config.toml
encoder_arch = "convnext_v2"
model = "image captioner"
dataset = "procedural textures in two colours, tilted and lit"
train_examples = 195000
image_size = 32
crop_scale_min = 0.8
horizontal_flip = false
translate = 0.06
tokenizer = "word"
vocab_size = 52
encoder_isotropic = false
encoder_norm = "layernorm"
encoder_activation = "swiglu"
encoder_mlp_ratio = 2
encoder_inner_norm = false
encoder_drop_path = 0.1
encoder_patch_size = [2, 2]
encoder_depths = [3, 3, 3]
encoder_widths = [48, 96, 192]
encoder_kernel_size = 3
fusion = "cross_attention"
label_smoothing = 0.05
decoder_width = 192
decoder_layers = 8
decoder_norm = "layernorm"
decoder_norm_position = "pre"
decoder_activation = "swiglu"
decoder_mlp_ratio = 4
decoder_head_dim = 48
decoder_fused_qkv = false
decoder_bias = "all"
decoder_qk_norm = true
decoder_parallel_block = false
decoder_inner_norm = false
decoder_positions = "learned"
decoder_cross_attention_every = 1
decoder_tie_embeddings = true
init = "kaiming_normal"
residual_init = "scaled_by_depth"
optimizer = "adamw"
lr = 0.0022
beta1 = 0.9
beta2 = 0.99
eps = 1e-08
grad_clip = 0.5
steps = 20500
batch_size = 64
epochs = 6.7
lr_schedule = "step"
warmup_steps = 610
weight_decay = 0.06
Rows from block 4 of the text decoder of a small image captioner, named by matrix and row number. Rows with one number belong to one neuron. Each number is 200 + 20 x the weight over its row's rms, rounded and kept within 0 to 999. All counts start at 0. After the name is the row's rms in percent of the matrix's.
After each neuron's rows are labels from the 100 texts, of 14976, where the neuron reaches its largest size: "tokens" is the input token at the peak. Only what is clearly more common there than usual is listed. The data: procedural textures in two colours, tilted and lit.
# gate: MLP gate (decoder.blocks.4.mlp.gate.weight, 768x192), inputs 96-191
# fc1: MLP up (decoder.blocks.4.mlp.fc1.weight, 768x192), inputs 96-191
# fc2: MLP down (decoder.blocks.4.mlp.fc2.weight, 192x768, transposed), outputs 96-191

gate.333,099,175,218,243,202,231,175,196,179,180,219,174,166,207,209,176,207,178,191,231,235,179,207,210,222,219,220,184,201,178,213,212,200,181,173,175,184,208,203,182,162,170,224,232,216,186,186,206,213,178,184,174,185,170,211,194,201,214,207,211,188,186,229,175,161,202,207,207,194,172,207,190,185,219,201,245,216,235,215,187,204,188,197,137,216,214,220,170,241,198,186,198,199,214,211,201,192
fc1.333,053,197,182,172,210,183,184,202,209,212,215,195,195,236,204,205,183,171,217,169,202,181,177,208,201,196,198,191,237,214,161,209,203,214,210,250,173,208,197,207,212,178,209,167,222,230,211,225,196,193,190,196,198,199,204,225,179,199,174,184,207,183,196,224,195,152,170,212,185,184,173,175,260,220,183,192,169,195,162,169,230,220,193,185,220,204,188,202,198,196,192,207,179,200,180,201,191
fc2.333,052,148,223,185,174,193,162,183,203,210,219,218,225,210,222,184,221,181,224,245,217,208,200,210,215,164,183,193,209,205,216,177,202,200,223,170,210,184,224,211,195,232,193,201,201,236,168,228,191,193,206,193,206,192,229,201,204,213,232,203,206,203,205,219,176,215,219,219,204,205,200,208,175,191,187,224,217,217,230,208,157,199,223,221,160,195,214,205,183,193,226,254,206,166,226,167,209
tokens: "<end>"

gate.414,100,190,213,243,197,229,180,205,182,182,202,164,176,195,201,182,186,187,195,224,246,173,193,200,220,233,222,195,199,199,212,213,201,187,181,178,190,218,196,165,155,169,213,233,209,178,192,194,212,181,186,162,193,182,203,188,204,216,196,183,184,188,229,167,168,205,217,222,188,174,205,203,190,216,206,230,221,230,222,180,207,194,202,149,214,225,218,189,258,194,193,197,206,218,209,201,195
fc1.414,044,199,193,201,142,174,197,212,234,199,246,189,213,216,208,173,198,200,244,210,224,168,187,216,246,208,187,175,201,202,204,189,194,231,169,212,195,238,185,213,187,191,219,213,176,209,171,201,184,204,196,174,194,206,192,195,188,217,203,209,228,171,215,213,201,220,185,194,228,226,216,190,194,215,249,210,210,200,183,178,202,186,191,219,208,196,167,195,206,213,205,234,171,204,218,220,201
fc2.414,046,181,222,222,210,180,199,216,236,180,213,231,212,228,226,199,197,219,208,199,206,226,233,170,215,188,231,185,186,198,206,181,227,179,176,191,221,180,204,199,208,191,205,222,203,203,161,180,188,201,199,197,186,207,204,196,221,213,170,216,193,216,201,208,156,219,217,232,205,180,208,213,185,192,204,215,166,233,208,182,176,220,235,220,209,202,209,192,197,177,203,209,230,181,212,167,186
tokens: "studded"; "diamond"; "brick"; "honeycomb"

gate.529,096,134,219,224,206,252,216,209,163,191,208,187,211,193,202,195,193,202,198,235,239,206,189,202,198,192,239,184,190,181,183,164,190,165,215,201,207,198,183,161,187,155,189,212,194,200,207,205,189,162,170,206,197,216,194,165,181,208,207,203,192,193,232,202,201,221,213,222,200,202,206,174,223,191,205,206,207,222,189,196,195,180,187,176,202,193,179,185,215,190,198,210,209,194,187,213,218
fc1.529,130,236,183,195,207,202,163,223,201,192,172,184,218,193,211,197,169,213,217,243,217,245,140,225,188,181,206,220,184,235,197,210,196,229,198,187,175,198,191,178,175,207,223,188,194,222,212,218,196,166,162,209,213,186,227,184,179,216,208,203,192,176,202,218,242,180,199,241,198,211,173,201,205,208,194,177,192,222,175,171,204,199,198,204,209,185,173,204,196,160,240,229,201,198,183,193,198
fc2.529,143,193,207,194,175,179,191,173,197,171,202,232,205,215,210,184,193,185,186,225,211,170,165,194,211,194,164,210,197,189,254,161,216,199,226,199,186,206,238,214,191,195,195,222,201,173,177,157,206,204,188,190,179,175,206,202,214,204,201,175,235,232,226,194,206,191,158,176,198,185,202,205,173,207,211,215,177,209,245,175,235,187,214,208,195,189,213,187,191,206,227,201,170,192,210,215,188
tokens: "in"

gate.318,096,194,213,263,201,236,186,201,185,172,212,170,172,206,208,177,191,188,198,226,239,168,198,202,224,233,220,186,196,189,210,216,208,171,184,179,200,208,197,172,154,175,216,231,204,178,195,202,218,177,190,158,185,184,198,185,206,207,199,194,189,193,221,168,165,203,214,215,197,173,204,207,185,215,213,235,215,221,222,178,197,197,188,141,212,230,216,175,245,193,180,193,205,224,205,193,194
fc1.318,049,201,186,204,273,223,208,209,213,199,164,218,178,171,193,194,198,190,184,197,173,216,236,177,180,220,218,190,194,175,218,228,206,215,237,166,216,168,193,201,194,237,192,199,206,203,213,193,195,196,190,214,162,154,222,205,227,164,204,182,173,242,168,206,189,217,187,190,197,183,191,183,213,209,166,202,217,221,211,205,202,214,185,189,198,204,217,220,206,183,193,177,225,185,187,184,188
fc2.318,048,249,204,199,214,200,207,228,184,223,214,163,175,176,169,229,193,191,186,199,179,204,179,235,186,224,200,237,231,229,210,235,184,197,179,206,184,227,171,207,184,212,198,191,202,202,225,189,194,211,186,204,224,189,193,194,189,221,207,224,169,183,177,171,232,198,179,200,182,221,191,186,201,227,214,218,222,160,193,208,245,157,207,181,202,191,197,222,196,202,209,212,223,227,151,234,206
tokens: "studded"; "striped"; "diamond"; "speckled"

gate.410,081,195,240,206,220,211,169,174,219,212,209,190,157,197,169,171,217,158,172,167,204,203,232,208,178,245,204,213,217,204,193,200,223,176,184,189,212,215,201,204,220,165,216,191,183,227,218,206,198,204,209,222,202,180,196,213,177,192,147,225,237,205,230,184,171,178,208,232,218,177,200,217,205,200,172,235,230,187,199,183,199,237,208,190,209,244,182,180,224,179,180,194,189,217,209,230,201
fc1.410,136,185,211,228,181,175,197,179,189,207,204,193,220,210,191,216,216,208,171,187,182,176,217,217,170,232,184,214,185,213,230,152,196,208,190,168,196,179,216,196,187,171,208,237,198,192,207,198,211,202,185,188,186,180,155,194,207,202,212,212,231,231,188,167,181,238,178,190,185,203,188,194,167,185,187,225,202,183,220,179,189,195,196,212,185,220,195,151,193,212,214,179,218,202,254,215,217
fc2.410,138,160,191,211,167,177,210,219,172,190,203,202,219,204,180,199,208,223,231,196,185,204,210,171,195,179,195,233,196,220,193,193,191,218,216,197,226,201,220,199,184,221,202,208,178,231,198,227,197,184,213,198,230,231,186,199,212,204,232,198,159,169,213,201,226,248,221,188,182,214,225,187,174,227,183,182,186,166,190,232,159,160,177,235,179,227,216,196,183,211,228,206,205,191,203,150,181
tokens: "<end>"

gate.282,097,174,183,181,173,219,202,191,162,182,220,223,182,207,214,164,181,198,211,225,232,210,210,185,207,193,207,210,202,210,164,187,205,248,198,215,178,167,182,222,222,216,167,212,194,232,219,210,156,178,228,219,225,199,232,219,171,178,188,203,208,202,252,190,205,205,186,182,170,178,243,210,203,224,201,210,224,230,184,198,207,212,190,203,216,168,178,218,226,172,197,201,180,217,168,183,187
fc1.282,178,190,203,194,179,250,207,165,208,186,202,191,194,211,210,163,187,163,216,220,210,210,191,187,198,196,216,204,200,206,200,191,197,226,208,193,171,235,188,188,207,183,192,194,154,230,238,204,190,185,200,232,197,207,247,191,193,206,153,160,181,211,247,233,209,194,169,204,215,193,212,229,245,203,186,200,219,220,194,194,233,225,179,223,198,185,215,210,194,195,194,205,197,192,197,189,211
fc2.282,170,243,186,185,216,161,204,209,222,191,177,210,203,168,186,185,183,214,221,218,195,225,157,225,214,192,200,192,197,206,214,194,196,191,223,197,210,177,190,199,176,184,214,173,219,179,180,174,221,219,193,186,181,150,210,232,179,166,212,198,225,183,177,209,178,164,194,219,194,220,170,193,203,181,183,173,156,198,176,201,183,207,214,220,230,182,220,235,206,205,225,193,187,182,213,199,192
tokens: "in"

gate.189,102,180,217,245,214,239,190,186,175,180,203,169,164,189,206,176,200,162,185,220,233,178,203,194,213,227,217,191,196,196,207,213,200,186,188,188,191,207,180,170,155,165,212,226,210,178,202,201,217,177,176,163,183,182,196,189,205,202,207,197,190,189,222,175,173,207,202,202,189,167,205,196,187,213,190,231,222,233,227,179,209,204,193,152,218,235,226,175,254,209,182,197,204,227,202,210,191
fc1.189,061,215,176,196,186,197,198,199,200,237,184,189,175,210,211,202,159,202,148,182,222,210,185,183,219,188,183,228,201,199,178,205,175,199,218,243,195,205,181,208,189,225,197,169,189,202,232,188,175,194,205,186,253,226,174,200,188,190,196,207,240,191,225,224,232,222,156,201,182,215,216,215,225,212,216,203,187,208,186,188,222,191,203,220,200,190,184,217,210,181,203,232,219,221,203,219,205
fc2.189,061,174,214,226,189,182,182,227,240,176,228,217,200,187,202,189,223,179,189,205,204,204,243,186,223,188,202,201,173,186,221,179,200,183,170,154,203,198,198,205,204,191,231,239,179,193,205,211,198,215,217,227,201,206,205,173,206,213,206,200,208,230,207,215,204,193,204,238,197,204,213,232,188,170,183,233,220,206,233,215,177,203,218,205,182,205,192,189,201,181,205,245,230,196,226,179,199
tokens: "furry"; "wood"; "speckled"; "brick"

gate.504,104,190,217,255,204,228,180,194,183,182,218,168,174,201,206,172,200,181,191,230,239,177,189,207,217,222,227,189,195,199,214,214,204,188,177,174,195,217,191,174,163,175,218,223,213,186,195,202,207,183,186,176,193,181,207,191,205,217,191,194,192,181,231,164,163,198,213,210,191,164,206,194,190,215,209,239,218,227,223,184,211,188,202,147,220,232,222,186,252,193,184,200,193,230,208,201,188
fc1.504,049,210,199,197,162,189,174,190,199,221,243,191,206,239,209,204,196,247,221,198,220,211,186,208,221,187,203,199,205,214,227,196,186,220,186,227,192,223,174,224,190,168,235,184,218,190,213,207,196,213,213,160,230,213,169,197,196,236,176,228,217,178,238,224,207,185,205,222,184,205,224,194,194,204,199,214,192,200,184,184,182,199,186,186,200,219,152,201,181,225,187,253,162,194,200,219,216
fc2.504,043,163,191,175,202,197,195,233,203,191,170,208,202,194,181,213,168,194,186,189,188,231,223,171,190,190,161,216,200,194,183,172,180,206,244,169,212,189,210,212,201,224,185,201,170,196,187,156,240,211,193,186,204,227,206,179,180,215,187,220,186,203,194,207,179,183,215,220,202,171,178,203,182,172,194,200,158,220,189,200,185,181,230,227,219,184,208,216,206,185,197,199,205,202,187,169,215
tokens: "studded"; "plaid"; "diamond"

gate.478,110,173,217,252,203,214,176,189,196,177,228,167,182,195,232,170,203,181,204,229,228,174,202,212,217,208,222,188,205,188,210,197,210,186,175,186,193,210,212,176,177,159,221,237,227,173,187,220,210,169,189,178,179,167,220,184,205,200,217,194,197,201,228,179,190,198,212,219,192,167,209,197,191,208,206,253,220,236,216,167,199,202,202,161,208,220,215,172,222,194,186,203,187,220,214,200,197
fc1.478,086,182,217,211,191,190,208,215,236,182,208,210,209,162,218,158,195,218,182,242,208,199,218,235,184,167,207,198,186,196,241,174,214,221,199,158,221,179,183,218,185,221,206,217,212,187,199,213,201,197,216,188,205,184,206,191,189,205,211,209,199,211,221,213,217,188,190,219,172,195,208,198,182,171,183,248,207,221,199,167,228,172,214,236,175,181,175,195,207,168,220,215,236,183,214,185,218
fc2.478,086,223,210,226,218,217,167,216,183,157,196,164,166,175,197,213,167,207,208,184,211,184,191,192,259,209,195,205,180,174,187,194,167,202,157,200,216,220,181,226,205,208,213,235,201,198,192,172,212,164,204,200,208,212,165,189,200,224,178,216,178,194,187,235,224,194,212,222,215,194,207,188,218,229,207,219,175,207,202,206,201,187,234,164,249,212,206,191,212,206,192,160,194,198,197,206,206
tokens: "texture"; "teal"

gate.156,090,181,197,215,182,241,234,171,189,152,209,200,178,198,203,152,189,170,200,257,210,173,189,207,205,217,216,171,225,192,199,224,198,214,222,182,192,184,166,143,168,183,181,200,198,218,217,201,204,197,202,207,200,170,226,188,186,187,187,195,169,190,255,176,199,207,201,198,173,192,190,194,225,206,204,215,213,240,195,174,215,229,189,202,174,192,210,212,230,156,212,185,206,203,180,197,208
fc1.156,119,216,193,202,204,217,182,204,217,191,202,199,201,187,229,192,189,192,221,214,208,214,150,193,196,199,171,213,213,210,178,191,202,188,184,210,167,199,157,161,186,200,224,168,202,222,216,216,212,207,210,229,196,202,209,201,176,194,194,192,213,197,229,188,237,188,179,237,200,216,162,210,211,202,178,190,206,201,180,191,203,209,206,209,194,201,177,209,227,138,219,193,208,211,182,219,203
fc2.156,125,206,223,202,204,209,172,205,222,201,193,170,228,204,215,217,191,208,237,193,189,226,193,174,220,197,226,221,198,187,190,232,201,204,183,200,174,192,204,194,203,209,253,178,217,214,229,216,193,191,200,178,213,233,205,224,232,198,215,200,178,171,178,216,237,190,229,230,225,182,196,197,228,222,192,163,183,181,177,210,185,183,201,183,195,222,170,200,181,160,203,196,204,206,166,163,193
tokens: "<end>"; "in"

gate.463,098,198,218,257,199,233,174,200,186,185,216,161,177,202,206,180,187,181,192,215,239,178,186,200,219,227,222,188,199,191,206,213,199,178,179,176,188,211,199,173,162,168,213,229,209,178,195,205,217,175,178,163,199,181,199,185,201,224,197,198,193,183,235,169,166,195,207,209,189,168,211,204,191,215,220,228,211,229,225,181,210,190,196,152,214,227,215,190,256,189,182,199,194,229,212,203,190
fc1.463,052,193,224,230,202,190,217,177,176,209,164,181,210,179,159,218,221,195,217,181,186,185,212,180,195,233,199,183,187,193,162,176,149,180,198,186,227,187,211,190,173,203,202,220,183,177,219,182,228,209,178,171,203,220,167,190,185,176,240,189,222,206,209,215,199,212,223,181,245,194,180,235,183,159,197,209,193,213,203,210,182,190,186,164,182,241,203,204,237,237,175,210,194,204,199,242,200
fc2.463,048,170,209,194,203,181,167,193,191,180,179,221,228,192,228,236,197,203,185,210,190,210,207,197,223,159,170,190,191,202,214,173,208,196,183,166,194,211,225,208,233,191,207,227,212,216,157,182,215,217,206,150,183,241,209,205,233,225,191,224,216,193,198,210,193,205,209,233,221,195,193,192,193,189,214,210,156,200,208,193,183,186,226,190,224,221,209,188,146,165,247,211,220,201,211,183,205
tokens: "brick"; "wood"; "labyrinth"; "crosshatched"

gate.578,095,180,227,251,200,228,182,199,189,179,219,177,179,206,206,175,199,174,201,231,229,166,201,198,225,221,213,188,197,178,208,212,205,182,185,176,193,204,207,170,166,175,218,228,218,186,190,204,219,183,183,169,187,184,208,195,212,210,205,198,191,190,232,176,169,199,213,218,192,173,204,193,203,211,207,243,224,233,225,185,202,196,202,153,209,238,220,173,239,193,182,205,194,218,208,190,196
fc1.578,050,202,215,161,205,149,205,195,235,193,251,188,237,189,187,209,196,194,197,197,201,193,171,205,220,197,215,208,205,207,201,187,245,205,199,235,182,201,215,212,215,179,209,173,188,221,222,244,199,182,217,208,182,183,249,210,179,215,216,199,220,177,194,223,180,207,178,215,192,198,206,161,208,219,213,157,213,172,192,197,205,191,228,205,189,179,210,215,160,195,205,199,174,201,222,235,225
fc2.578,045,158,212,203,167,198,192,156,195,168,210,208,204,210,186,197,202,224,215,205,229,172,189,172,186,195,163,212,177,159,165,202,182,203,211,193,262,188,186,196,171,215,200,204,203,189,201,183,215,205,181,206,168,180,188,193,200,180,196,158,186,227,206,210,171,196,196,194,210,186,219,209,202,211,194,200,176,249,210,236,207,222,196,183,183,191,246,228,220,229,171,204,150,211,206,163,180
tokens: "studded"; "wood"; "veined"; "furry"

gate.79,105,182,216,247,210,231,184,190,183,180,213,175,167,191,208,180,201,165,190,228,243,168,192,206,219,226,214,182,200,186,207,215,206,181,190,179,190,207,197,171,165,173,218,225,214,179,194,203,223,171,184,165,186,182,210,183,212,209,210,198,191,193,230,173,173,210,208,217,187,165,204,205,180,214,208,233,222,228,231,179,210,203,196,145,219,234,218,179,246,202,188,203,201,222,202,198,190
fc1.79,059,159,179,182,202,202,198,180,201,203,215,201,181,212,228,193,166,173,190,186,205,210,208,210,207,200,181,222,219,205,167,207,200,221,206,231,164,223,212,208,218,209,218,163,188,221,228,214,213,154,200,205,224,181,190,186,183,206,189,182,223,188,245,196,224,200,171,224,173,212,218,215,236,210,202,228,176,200,216,205,201,207,207,219,194,183,222,224,174,179,223,214,197,228,183,218,184
fc2.79,064,176,235,213,191,212,196,219,235,189,221,214,220,208,240,186,230,210,214,214,206,178,202,184,223,164,221,178,170,181,234,193,234,184,166,160,199,186,183,223,221,192,199,224,200,178,187,217,188,213,194,243,200,208,205,224,201,193,203,191,215,237,177,223,200,182,217,208,202,214,221,199,189,176,205,223,213,229,224,210,181,201,211,204,170,193,178,184,217,181,217,235,190,183,226,171,165
tokens: "furry"; "brick"; "speckled"

gate.269,103,183,217,250,195,234,181,200,189,170,223,175,184,209,218,170,194,185,198,229,239,163,195,200,226,218,216,182,205,191,212,208,212,184,182,174,190,212,203,172,166,179,221,234,214,182,185,203,218,180,198,166,190,188,212,192,200,209,200,196,191,193,238,173,168,192,213,223,192,174,205,195,192,218,213,247,213,229,227,184,206,191,205,150,207,229,219,177,233,176,183,202,197,216,203,191,199
fc1.269,049,204,186,211,166,183,230,222,208,199,251,224,212,209,236,162,179,204,228,183,186,191,219,200,206,186,212,211,197,191,207,210,230,202,203,214,208,217,218,242,207,242,242,223,188,216,186,211,189,201,225,218,221,222,210,197,204,193,208,168,214,211,194,208,209,197,208,241,228,247,208,197,210,217,226,223,211,203,179,186,214,188,196,219,192,201,197,189,204,179,216,206,177,215,201,196,206
fc2.269,048,229,248,197,192,223,222,200,201,188,196,181,192,193,184,233,187,253,174,202,219,212,171,232,188,213,217,218,218,223,204,213,198,186,165,228,182,208,159,228,167,211,177,206,203,175,189,174,190,216,185,194,215,232,197,186,205,201,178,210,183,183,208,160,195,188,177,215,182,204,195,226,217,192,235,203,174,180,203,205,252,187,203,206,233,225,156,200,233,193,182,207,234,202,194,207,196
tokens: "texture"; "<end>"; "grey"; "black"

gate.447,081,191,202,197,203,218,224,178,189,187,181,205,168,191,173,206,177,173,139,230,213,189,192,235,232,185,188,208,236,181,216,243,186,186,233,177,211,170,183,170,199,201,209,210,219,166,186,187,210,202,194,183,201,180,203,193,201,208,194,230,191,186,212,198,199,179,234,215,175,188,193,198,210,213,241,217,203,241,216,154,219,208,187,179,196,188,195,177,229,183,201,225,202,195,210,214,194
fc1.447,132,164,207,209,214,187,182,234,194,197,240,207,168,166,204,162,195,183,186,210,202,196,236,192,195,215,220,195,207,202,193,157,215,201,196,217,196,173,193,222,201,205,210,198,212,212,207,229,194,167,219,195,204,190,229,190,210,176,211,191,244,172,223,166,199,213,193,203,165,207,238,173,204,209,207,238,190,184,184,218,192,206,213,208,194,205,184,222,207,187,179,199,198,210,172,200,199
fc2.447,141,257,193,218,226,214,200,204,212,193,182,197,203,218,213,186,208,168,177,180,212,199,184,153,210,181,216,190,194,211,190,197,216,203,186,205,233,225,176,201,209,170,192,193,229,209,202,190,198,214,212,217,225,216,189,174,202,247,184,213,197,248,174,204,188,232,187,201,212,202,215,171,192,200,257,176,203,188,221,221,234,209,170,155,196,179,201,172,196,178,218,213,183,198,207,182,203
tokens: "in"

gate.272,086,203,197,218,199,235,237,240,192,185,207,196,218,197,194,206,175,202,199,196,188,209,181,206,203,181,195,194,203,191,224,184,180,196,192,169,224,188,165,157,202,189,189,200,173,178,211,185,194,237,196,209,197,190,179,192,176,264,174,223,187,209,213,209,199,209,188,249,215,226,198,205,227,179,193,201,167,187,194,217,224,190,186,214,193,190,227,185,182,210,208,208,222,161,208,224,215
fc1.272,153,190,198,186,178,202,200,214,184,211,242,214,172,194,189,192,207,177,193,177,198,190,249,217,215,222,189,166,221,159,176,197,199,191,197,213,206,186,191,220,246,211,190,172,188,207,200,203,153,227,198,216,214,192,197,202,203,190,173,234,232,182,227,182,181,209,200,185,207,194,232,217,247,185,211,223,219,183,201,225,188,217,214,193,222,205,211,209,209,199,169,186,194,198,204,212,221
fc2.272,156,209,195,206,214,195,192,195,230,193,159,168,222,173,229,177,215,178,199,230,217,202,161,191,208,171,210,230,192,233,236,185,215,220,195,180,185,224,206,206,156,201,211,206,226,207,171,202,227,165,209,190,173,203,210,184,210,224,214,176,172,205,182,222,244,178,181,203,181,217,192,189,165,213,225,172,202,210,208,185,232,186,201,224,206,178,220,209,209,198,216,199,186,202,198,178,184
tokens: "in"

gate.667,112,188,223,201,198,251,184,228,197,209,194,180,176,202,211,171,200,182,192,213,220,217,205,207,249,168,197,222,225,178,199,207,192,165,187,201,204,224,182,193,219,207,211,173,200,170,181,162,160,179,190,216,193,196,201,174,191,235,183,200,176,191,208,226,208,175,228,217,212,190,219,223,228,209,220,206,213,213,229,191,201,197,213,181,223,190,227,206,202,175,180,237,189,189,190,189,187
fc1.667,227,165,197,192,223,187,178,249,198,204,227,189,170,180,220,186,210,211,208,198,212,202,236,207,235,205,206,179,219,182,191,193,199,181,194,239,198,203,198,215,202,220,212,163,229,185,150,214,184,177,238,206,191,191,207,199,193,184,207,216,187,160,224,202,216,180,201,191,205,196,244,218,230,200,190,213,208,173,210,222,166,200,258,212,219,210,227,260,212,192,162,201,192,197,179,179,201
fc2.667,205,223,178,195,195,191,211,200,201,212,180,208,238,189,200,187,204,184,207,207,219,220,158,170,177,179,214,204,176,231,187,194,222,237,211,177,215,196,214,202,209,185,181,219,192,235,216,212,211,206,186,234,232,225,184,184,192,205,207,231,183,233,193,212,210,221,183,198,186,212,179,173,177,200,228,143,200,211,187,198,203,184,155,196,216,156,170,163,188,201,230,200,166,195,226,189,197
tokens: "in"

gate.241,103,177,217,249,206,231,184,197,184,179,212,168,173,209,215,185,197,174,198,225,231,174,203,204,220,225,221,185,197,176,208,209,205,187,192,186,191,212,200,177,165,163,213,221,212,176,200,211,219,176,182,168,188,168,192,185,208,208,197,198,202,194,231,174,178,206,207,211,193,167,202,198,193,218,207,230,219,228,231,170,200,206,189,145,218,231,232,171,238,204,184,202,192,214,203,201,186
fc1.241,053,193,219,179,191,177,174,209,216,229,227,169,216,204,197,209,196,216,194,179,208,206,186,257,234,191,212,213,216,201,209,178,214,178,165,209,203,212,220,217,199,181,208,189,210,194,179,215,216,199,225,176,197,203,251,205,160,220,191,216,196,150,221,215,200,153,218,212,213,224,202,216,174,198,216,183,189,176,159,197,208,151,249,191,209,191,166,224,184,193,201,204,205,188,214,221,204
fc2.241,060,141,173,187,174,196,184,191,207,199,216,223,195,182,198,158,202,168,209,225,200,207,214,186,215,206,189,194,185,166,210,177,204,195,201,196,234,178,231,194,222,182,202,222,188,211,182,223,191,160,202,193,185,157,217,188,191,186,225,181,199,195,211,222,195,215,221,192,196,191,194,188,211,197,175,180,219,229,189,192,170,217,209,217,185,204,208,206,173,208,200,188,140,211,224,176,187
tokens: "studded"; "wood"; "furry"

gate.260,106,190,209,252,192,240,184,187,180,184,207,175,164,196,207,175,191,162,172,217,234,179,196,187,218,232,213,198,197,191,195,233,201,194,193,188,189,209,185,170,159,169,228,220,207,180,200,202,221,179,181,170,198,189,192,176,201,202,197,191,191,194,228,173,167,206,207,210,179,168,210,207,193,211,207,237,220,230,221,180,208,193,188,148,205,231,223,186,257,191,185,198,197,229,186,193,186
fc1.260,064,221,182,199,171,217,204,160,191,201,198,192,185,202,182,205,168,177,173,171,210,189,186,200,202,208,180,212,206,184,123,227,199,250,190,243,197,216,194,215,206,215,216,178,175,198,230,209,185,186,188,219,206,212,186,194,204,199,195,191,222,210,189,229,206,195,179,193,190,203,215,229,223,211,212,176,212,187,198,200,229,195,173,205,210,170,205,214,217,197,184,199,187,228,168,251,180
fc2.260,073,180,221,213,224,186,179,198,232,202,221,216,224,233,204,201,241,224,205,217,201,191,205,208,182,219,230,228,208,197,218,182,229,186,184,155,226,202,196,201,192,195,196,213,212,197,196,188,193,208,224,187,181,209,201,200,182,213,197,222,187,211,210,190,187,210,196,206,199,190,197,209,174,198,214,217,183,202,232,210,192,220,217,217,182,198,202,193,223,171,185,226,225,203,189,180,192
tokens: "furry"; "rings"; "wood"; "crosshatched"

gate.190,098,194,214,249,201,242,180,200,188,174,217,168,170,207,206,181,191,180,195,223,232,170,200,195,221,233,212,194,193,183,211,216,202,178,184,177,190,209,200,172,160,171,218,229,214,186,197,198,221,182,197,169,191,179,193,180,201,215,203,203,188,198,227,166,168,208,211,224,181,167,209,206,192,219,211,230,215,232,224,179,210,193,193,142,212,233,216,183,248,194,187,201,205,222,198,206,191
fc1.190,044,175,178,200,245,232,208,186,200,210,159,222,195,164,184,216,239,184,175,214,188,210,217,190,169,185,213,192,209,211,210,237,199,188,173,199,174,177,205,175,212,183,193,223,195,202,216,178,195,218,201,202,197,171,201,190,216,195,201,198,208,213,149,189,190,211,230,184,193,190,179,184,201,181,161,207,216,246,225,214,228,214,218,196,194,194,217,205,225,201,171,191,213,197,177,198,179
fc2.190,039,235,212,199,204,213,224,213,134,231,214,159,173,202,195,206,217,198,178,177,182,195,194,225,206,202,162,212,214,230,204,210,188,201,190,214,185,221,191,224,188,214,178,181,206,193,241,209,215,224,202,214,215,210,205,206,199,178,196,223,182,183,193,200,242,188,178,175,207,229,184,175,201,223,232,203,212,146,170,187,222,158,206,177,180,185,216,209,205,212,206,175,194,226,188,230,197
tokens: "studded"; "plaid"; "diamond"; "checkered"

gate.92,093,180,194,220,205,216,227,199,193,177,190,215,174,192,234,209,196,189,179,228,218,174,218,188,212,181,199,179,187,185,183,243,188,185,222,206,207,203,186,186,171,208,181,206,232,163,183,176,202,181,219,193,187,168,202,210,216,166,234,187,177,185,210,147,200,175,194,182,179,196,192,182,201,218,236,233,199,221,206,222,189,159,192,177,202,194,220,227,220,200,214,200,196,203,160,187,194
fc1.92,173,170,206,196,171,214,198,171,182,203,235,188,197,235,199,179,210,195,224,217,183,213,222,191,211,202,217,184,225,164,170,165,190,224,196,204,193,200,228,190,217,178,179,215,199,199,211,194,198,196,170,186,209,250,194,187,210,193,191,189,186,198,204,225,187,243,189,209,205,155,224,211,208,207,181,191,222,196,223,214,195,188,189,202,185,217,214,195,197,199,170,212,218,227,227,182,204
fc2.92,171,177,179,193,206,224,229,222,180,218,194,235,182,174,189,196,193,227,222,246,242,198,191,231,191,197,194,175,205,184,190,214,173,172,222,218,192,201,188,194,182,230,194,181,185,210,199,202,191,203,179,228,180,138,194,219,182,173,203,184,201,172,229,180,185,187,209,190,201,222,196,190,207,178,165,218,177,238,163,221,171,207,215,182,245,181,211,238,209,218,217,177,208,187,169,208,200
tokens: "in"